A small text-conditioned image flow-matching model, trained from scratch.
Model: 17.8M parameters, activation gelu.
Rows from block 2 of the denoiser of a small text-conditioned image flow-matching model, named by matrix and row number. Rows with one number belong to one neuron. Each number is 200 + 20 x the weight over its row's rms, rounded and kept within 0 to 999. All counts start at 0. After the name is the row's rms in percent of the matrix's.
After each neuron's rows are labels from the 100 images, of 14976 (inputs lightly noised), where the neuron reaches its highest value: "lies over" is the class under the peak. Only what is clearly more common there than usual is listed. The data: small charts drawn from random numbers.
# fc1: MLP up (model.blocks.2.mlp.fc1.weight, 1024x256), inputs 128-255
# fc2: MLP down (model.blocks.2.mlp.fc2.weight, 256x1024, transposed), outputs 128-255

fc1.730,098,185,143,171,228,218,218,209,159,217,210,206,185,221,238,222,216,185,179,192,217,197,240,204,206,189,209,187,178,179,199,186,205,183,188,182,221,213,196,226,212,189,207,199,173,213,226,212,203,215,213,183,210,235,219,204,233,213,217,211,201,196,195,233,190,199,198,215,205,201,220,183,223,179,201,206,169,192,222,201,176,192,201,198,198,190,219,191,225,221,186,223,204,167,242,205,214,151,198,195,201,203,195,185,202,226,228,221,157,204,158,172,212,216,194,247,201,203,211,227,239,192,191,199,211,213,172,190,199
fc2.730,101,213,203,187,250,201,179,162,244,216,199,190,192,240,204,222,176,184,158,207,203,188,178,224,180,236,183,176,199,199,199,214,212,207,231,189,200,170,216,195,196,211,187,202,205,188,196,178,189,221,204,230,193,184,183,222,190,165,218,204,239,171,182,216,187,167,226,210,191,212,205,193,223,249,209,222,204,195,173,198,195,163,173,246,166,201,213,210,193,196,177,209,169,169,168,223,191,178,212,191,215,188,191,228,237,179,207,182,199,168,169,217,218,212,206,192,203,182,185,236,207,216,204,180,204,196,179,212,207
lies over: data marks

fc1.170,101,183,216,199,152,192,220,207,202,195,192,201,201,216,195,193,234,215,238,151,202,196,201,167,189,188,194,217,138,236,185,234,212,184,179,206,193,232,218,198,215,211,220,213,172,153,196,229,163,175,205,193,184,208,199,204,235,173,214,188,219,210,205,201,174,228,212,208,214,219,199,184,227,194,206,214,218,175,176,161,210,215,210,236,220,173,188,166,223,203,206,193,209,194,212,207,184,187,193,201,189,224,184,212,189,222,238,174,215,207,195,210,236,229,198,172,191,193,168,212,203,190,174,217,183,190,229,198,207
fc2.170,104,211,198,190,150,185,232,224,212,218,210,215,198,217,194,187,193,148,214,210,182,167,186,206,202,186,177,191,244,219,200,207,214,180,173,212,193,202,164,186,190,165,220,220,207,196,215,212,212,179,212,183,192,183,171,194,194,154,205,217,244,212,199,180,213,242,186,187,212,172,187,210,212,223,198,232,204,252,183,199,211,199,196,200,175,152,196,211,238,203,211,215,193,216,157,214,195,219,195,201,218,210,185,234,222,233,178,223,207,218,208,186,197,176,203,210,219,194,230,229,219,195,217,213,182,260,221,180,154
lies over: data marks

fc1.455,104,208,184,193,211,203,180,177,209,204,200,208,188,201,240,203,186,186,184,200,205,179,192,213,208,206,164,222,185,205,186,180,167,190,203,190,170,186,214,232,224,189,205,210,195,212,162,208,178,195,174,213,193,188,157,198,207,220,149,193,210,186,206,195,165,197,188,233,194,185,189,210,218,201,242,183,166,234,224,184,178,215,198,216,194,191,206,189,229,180,225,227,227,149,191,224,197,155,211,171,215,191,213,200,206,187,202,197,177,214,219,214,204,192,222,201,246,218,219,182,183,221,206,191,227,238,195,216,213
fc2.455,105,210,247,232,195,232,175,197,190,214,206,212,229,170,184,207,214,226,209,224,218,167,198,211,224,195,202,185,198,215,203,184,175,203,209,203,171,215,171,211,184,195,209,234,155,187,195,192,158,192,214,206,187,196,201,210,201,184,220,197,212,223,210,169,244,208,232,165,188,191,159,209,212,203,184,177,196,213,180,199,190,244,224,219,202,191,171,151,220,167,226,236,227,214,233,173,223,216,210,203,191,199,212,188,178,229,195,166,173,204,218,193,201,214,183,188,189,213,171,200,223,202,188,179,199,193,201,202,156
lies over: data marks

fc1.734,103,196,216,192,230,181,187,204,226,219,197,207,199,188,166,237,181,209,231,206,184,182,173,210,165,192,185,205,191,224,187,198,207,221,184,215,234,193,186,194,234,221,178,167,169,175,174,176,202,201,173,207,202,209,211,176,212,185,174,143,235,202,207,199,185,188,225,202,215,229,192,188,200,196,175,190,194,196,187,186,206,201,198,187,176,189,179,209,216,223,194,205,171,219,185,210,204,163,209,223,197,198,180,165,182,183,187,171,160,210,142,189,209,211,205,182,173,212,192,201,180,183,168,187,190,230,199,180,200
fc2.734,099,218,194,232,204,199,188,199,178,238,172,197,187,199,220,190,186,185,210,204,224,198,211,207,197,176,206,205,197,213,203,220,230,190,209,230,204,250,202,170,214,182,188,201,193,184,218,196,202,189,213,221,204,169,205,180,204,213,226,201,213,204,190,215,182,205,215,202,220,198,202,185,194,191,174,196,159,217,195,217,224,179,199,206,214,198,192,160,154,221,211,182,200,226,208,198,220,227,231,226,181,189,201,190,224,186,213,168,196,198,201,195,172,246,202,215,246,231,193,178,184,204,158,182,208,159,201,191,202
lies over: legend

fc1.214,105,208,188,210,189,235,206,170,209,209,188,214,184,197,231,224,206,220,205,209,190,156,227,177,192,210,183,232,214,190,216,181,210,224,209,198,196,239,201,194,227,200,185,216,199,211,194,203,194,195,244,179,180,183,206,202,184,211,209,223,163,198,199,186,198,231,198,210,219,212,173,228,215,195,255,169,192,249,227,172,206,170,188,236,187,195,225,207,171,180,207,204,187,223,253,215,213,215,212,231,175,218,204,197,189,228,179,217,175,200,171,178,161,163,216,184,213,202,208,195,204,221,238,187,180,194,195,215,168
fc2.214,096,207,203,229,201,167,245,161,170,202,192,242,186,205,166,189,197,201,194,197,208,206,214,196,201,200,208,196,201,196,211,197,182,208,161,197,166,160,193,213,186,211,196,211,167,201,202,219,205,242,191,238,222,220,194,220,154,175,235,208,196,185,225,199,206,259,196,195,217,177,196,207,239,188,241,203,240,205,211,174,220,184,206,187,211,191,206,202,165,171,173,222,204,196,186,213,196,226,186,188,170,190,235,195,198,187,202,211,191,178,189,203,192,231,198,192,204,178,223,197,186,174,207,198,231,201,211,204,162
lies over: data marks

fc1.546,101,185,199,202,214,205,211,181,183,219,181,211,228,194,195,196,222,206,206,181,194,182,193,210,205,200,206,174,194,207,180,208,159,209,200,228,212,213,154,180,214,170,199,180,240,243,176,206,172,191,200,209,146,198,226,211,192,186,211,214,165,175,191,219,201,231,189,186,203,222,195,206,167,207,211,227,203,218,192,223,243,166,180,184,188,188,219,194,242,182,198,189,208,212,182,236,198,196,211,166,199,261,215,204,179,203,168,208,195,193,190,213,202,182,241,220,214,202,173,207,185,193,197,189,216,205,207,184,205
fc2.546,100,196,206,218,174,197,137,192,174,198,244,234,182,210,175,249,191,204,187,170,192,182,167,188,189,215,210,186,204,189,181,210,208,199,191,207,214,166,202,169,202,181,201,171,219,213,173,204,193,202,187,223,171,202,170,175,184,195,218,185,230,193,197,172,232,198,209,208,174,174,189,191,182,213,218,181,258,197,236,187,170,229,210,176,210,174,172,206,161,163,203,182,180,195,190,180,216,223,207,191,182,195,213,192,199,205,170,203,188,189,188,258,200,193,199,204,193,190,189,202,206,179,176,190,197,220,197,179,177
lies over: data marks

fc1.690,098,204,198,201,216,247,223,184,223,239,201,188,202,206,204,209,199,188,194,231,200,143,224,167,196,185,186,221,211,219,189,181,216,194,197,163,214,192,196,180,199,202,191,215,193,173,173,230,186,178,208,188,191,212,196,203,193,244,233,163,152,195,187,168,221,203,194,223,192,227,196,170,186,185,192,199,193,224,214,193,200,207,200,200,214,160,219,208,214,179,213,164,190,229,192,187,183,244,207,211,203,221,202,173,209,227,197,178,199,198,192,183,179,192,199,219,181,187,179,204,206,169,171,146,198,220,193,186,210
fc2.690,113,194,182,188,194,198,239,195,219,212,196,225,211,171,186,179,220,201,188,171,154,186,233,246,216,197,175,209,184,201,188,184,204,207,225,215,226,212,209,193,206,198,230,186,197,216,230,251,196,186,213,228,225,184,211,190,199,157,206,230,213,233,145,200,200,182,193,210,224,192,184,199,210,190,230,235,162,181,223,175,194,215,169,190,208,235,227,190,175,180,209,185,228,226,228,169,230,198,224,220,176,180,199,194,180,182,190,202,170,220,151,207,183,194,166,239,174,231,185,203,209,221,179,217,204,197,193,165,195
lies over: data marks

fc1.96,099,203,145,163,238,220,210,242,180,180,181,192,172,164,187,194,216,182,217,221,205,218,217,207,192,220,187,216,183,219,184,223,179,193,172,195,156,170,237,232,225,211,194,190,179,213,201,222,204,178,188,186,184,228,225,162,178,215,178,237,192,206,243,213,218,175,199,211,224,199,189,199,177,172,213,235,178,224,227,180,229,179,216,214,196,170,236,202,198,201,225,220,226,157,222,219,206,207,181,199,190,204,213,217,194,198,184,202,172,212,195,182,214,220,186,194,203,171,208,214,219,213,236,246,215,179,179,198,206
fc2.96,099,184,207,190,219,202,201,207,187,183,200,197,206,208,246,217,207,204,196,177,190,195,175,193,178,168,192,235,191,185,182,187,218,195,211,188,210,224,221,211,178,170,163,208,218,234,185,168,179,220,184,230,231,230,216,206,237,174,213,208,214,210,179,187,209,170,171,207,230,188,178,166,216,202,166,230,185,195,202,194,199,205,213,169,172,187,206,179,174,203,226,185,183,191,204,227,175,209,212,224,223,210,202,178,190,224,194,177,215,182,212,201,202,191,199,216,200,195,233,175,165,197,202,207,201,202,194,216,207
lies over: data marks

fc1.159,109,187,197,220,211,198,203,200,213,174,185,196,196,243,224,208,207,199,225,201,190,207,195,185,201,181,220,227,229,199,219,195,208,203,225,189,209,208,200,225,167,210,185,191,207,187,187,203,181,203,193,223,197,164,215,245,192,258,234,159,200,198,187,197,234,190,215,167,203,184,162,234,176,183,183,192,193,180,208,198,176,199,184,199,223,184,225,193,188,162,179,192,198,184,191,223,221,201,196,226,226,208,238,194,229,191,225,188,193,215,221,123,182,207,216,195,216,174,187,201,210,220,208,225,206,184,210,204,244
fc2.159,099,194,230,201,200,210,182,197,217,239,217,214,195,212,199,208,207,226,197,213,163,204,240,229,205,211,234,207,202,204,209,219,219,186,200,181,192,166,187,238,207,211,210,223,205,189,211,209,233,188,200,212,135,195,185,228,219,165,186,163,182,182,163,203,204,223,212,179,191,212,201,211,201,218,174,193,193,210,200,187,163,194,179,200,205,194,181,184,186,174,200,233,207,174,232,210,232,206,233,179,169,189,198,191,207,222,179,170,206,168,174,243,201,179,234,195,225,201,174,201,162,172,234,178,165,196,212,215,187
lies over: data marks

fc1.600,100,229,198,201,216,172,225,183,213,200,222,146,204,198,229,217,193,205,194,190,177,223,207,205,218,182,198,197,193,180,185,169,198,215,184,193,218,219,194,193,173,238,219,205,226,195,190,203,205,228,219,195,192,206,155,175,211,167,180,189,179,162,192,184,186,199,158,196,178,246,154,198,183,226,152,232,227,215,217,202,205,200,223,184,175,227,181,210,178,196,187,200,172,168,207,213,234,220,212,241,201,196,205,168,168,208,206,185,211,203,213,170,211,231,209,210,205,191,177,203,187,189,238,182,212,181,204,178,204
fc2.600,102,172,164,245,231,218,181,235,192,213,184,222,202,198,197,224,186,195,176,263,181,211,192,194,196,230,161,211,182,196,238,214,185,199,230,200,213,210,193,192,214,189,225,208,206,182,192,221,203,179,205,235,168,214,218,180,196,199,182,200,177,194,198,230,202,181,205,189,183,200,216,185,175,189,214,202,187,209,164,216,227,166,148,205,192,183,179,183,154,195,215,177,215,198,203,210,207,195,189,192,177,170,191,216,195,169,216,174,232,211,176,160,224,179,199,180,184,171,212,172,215,205,193,202,175,200,194,214,199
lies over: data marks

fc1.617,097,219,179,225,240,205,222,222,182,187,196,151,190,215,224,256,210,183,194,208,184,202,152,221,203,223,226,171,244,224,225,196,185,199,165,212,193,203,196,174,212,202,213,224,191,200,200,221,205,181,237,184,208,208,218,225,205,198,199,223,175,215,211,192,184,208,167,180,240,181,203,192,217,154,200,204,162,224,203,175,198,192,195,163,204,187,193,198,174,211,223,203,189,189,196,207,224,225,200,197,178,192,217,210,176,212,199,203,192,233,237,176,212,207,224,215,186,212,224,197,203,193,228,199,235,182,209,151,187
fc2.617,103,187,198,188,208,217,187,200,185,231,189,198,189,226,197,201,228,220,225,192,191,176,181,202,137,175,179,168,214,165,210,176,207,180,204,214,219,201,187,196,212,199,207,171,230,212,201,183,239,230,204,202,166,260,199,196,197,183,173,234,239,181,199,209,193,228,199,176,196,165,241,221,192,206,195,197,183,197,182,244,202,201,213,208,200,223,203,229,194,203,223,201,211,175,183,174,199,216,182,218,181,211,213,181,227,195,200,197,201,165,215,225,175,203,205,201,215,208,173,183,242,176,196,195,209,206,156,190,228
lies over: data marks

fc1.32,100,213,230,201,220,201,209,176,203,181,176,194,213,199,185,226,181,183,204,186,154,190,154,189,241,202,240,222,172,192,197,217,192,165,202,207,220,214,220,166,216,191,162,205,192,178,213,181,202,200,201,190,168,182,256,235,213,183,207,176,157,191,236,187,222,204,210,172,207,240,229,185,221,172,190,206,171,191,227,193,227,174,196,210,203,194,230,211,214,201,217,160,213,202,209,193,203,215,172,219,239,205,233,212,217,230,195,219,202,194,193,186,186,235,247,185,216,193,215,220,191,175,231,229,198,205,194,191,209
fc2.32,096,191,191,214,229,212,199,192,184,233,238,201,215,189,195,196,218,227,222,188,201,213,175,187,207,216,198,212,201,177,186,198,206,171,212,222,230,232,207,198,224,223,212,202,192,177,218,204,199,186,183,195,204,231,169,209,204,211,219,238,207,191,161,192,234,203,180,177,202,193,231,209,192,195,214,201,209,231,194,238,211,192,219,200,195,231,204,213,211,178,242,210,226,171,192,223,193,206,197,171,213,211,191,196,193,209,191,186,197,203,226,163,178,239,167,224,198,175,169,211,186,189,249,194,205,217,229,213,212
lies over: data marks

fc1.152,103,200,232,271,249,180,178,187,202,198,221,210,193,202,193,201,205,218,190,162,188,194,204,233,187,189,213,202,203,186,219,194,213,189,241,229,190,211,164,208,231,215,219,196,184,239,220,228,207,200,230,191,171,201,175,246,217,192,218,200,203,209,177,197,191,198,241,207,157,201,222,187,206,189,191,196,201,220,234,199,216,197,226,226,202,211,204,194,213,229,180,196,193,208,175,224,187,204,189,228,204,205,197,228,222,171,228,196,171,194,180,176,152,225,186,216,182,184,197,228,185,229,176,200,216,217,182,241,203
fc2.152,099,198,178,229,250,227,157,234,199,195,237,197,195,198,178,188,196,238,209,211,193,209,205,250,165,203,247,176,179,198,224,203,181,202,224,215,228,184,171,218,231,206,177,181,230,191,235,246,213,199,206,173,179,185,175,205,249,181,215,201,174,196,210,194,196,220,173,225,195,197,167,186,168,198,196,165,187,178,201,201,217,200,225,177,204,219,205,179,197,219,225,192,216,209,227,183,156,199,197,217,198,205,179,220,214,207,199,194,207,205,198,188,194,182,198,203,227,193,209,191,202,170,193,205,223,208,190,214,201
lies over: data marks

fc1.603,101,197,213,209,166,217,157,185,177,229,190,230,212,207,176,182,209,165,205,169,251,226,168,225,219,191,196,197,180,195,202,224,203,175,240,205,177,206,200,149,209,176,165,187,229,195,230,199,183,217,212,220,172,168,200,199,168,175,213,190,159,169,230,178,191,217,200,209,223,174,206,225,216,211,197,250,198,183,203,180,227,206,221,194,175,202,199,221,181,180,165,264,215,210,228,199,203,188,187,188,220,230,215,223,217,195,177,206,203,197,214,161,185,206,210,163,197,175,190,166,208,202,194,191,165,191,201,180,199
fc2.603,099,199,167,184,188,191,244,183,190,223,186,181,204,188,214,214,171,217,204,210,182,200,209,235,185,189,165,197,224,230,195,214,197,216,205,191,187,199,196,218,250,221,201,178,231,156,155,215,196,178,207,202,220,201,201,226,219,196,222,201,198,203,216,162,200,229,203,158,191,180,168,226,215,205,192,199,172,233,205,189,204,198,167,211,213,199,180,170,203,210,195,186,196,164,191,219,186,241,191,201,200,225,188,192,218,210,176,191,197,261,231,210,181,188,200,185,186,200,173,229,211,192,209,217,169,230,230,194,203
lies over: data marks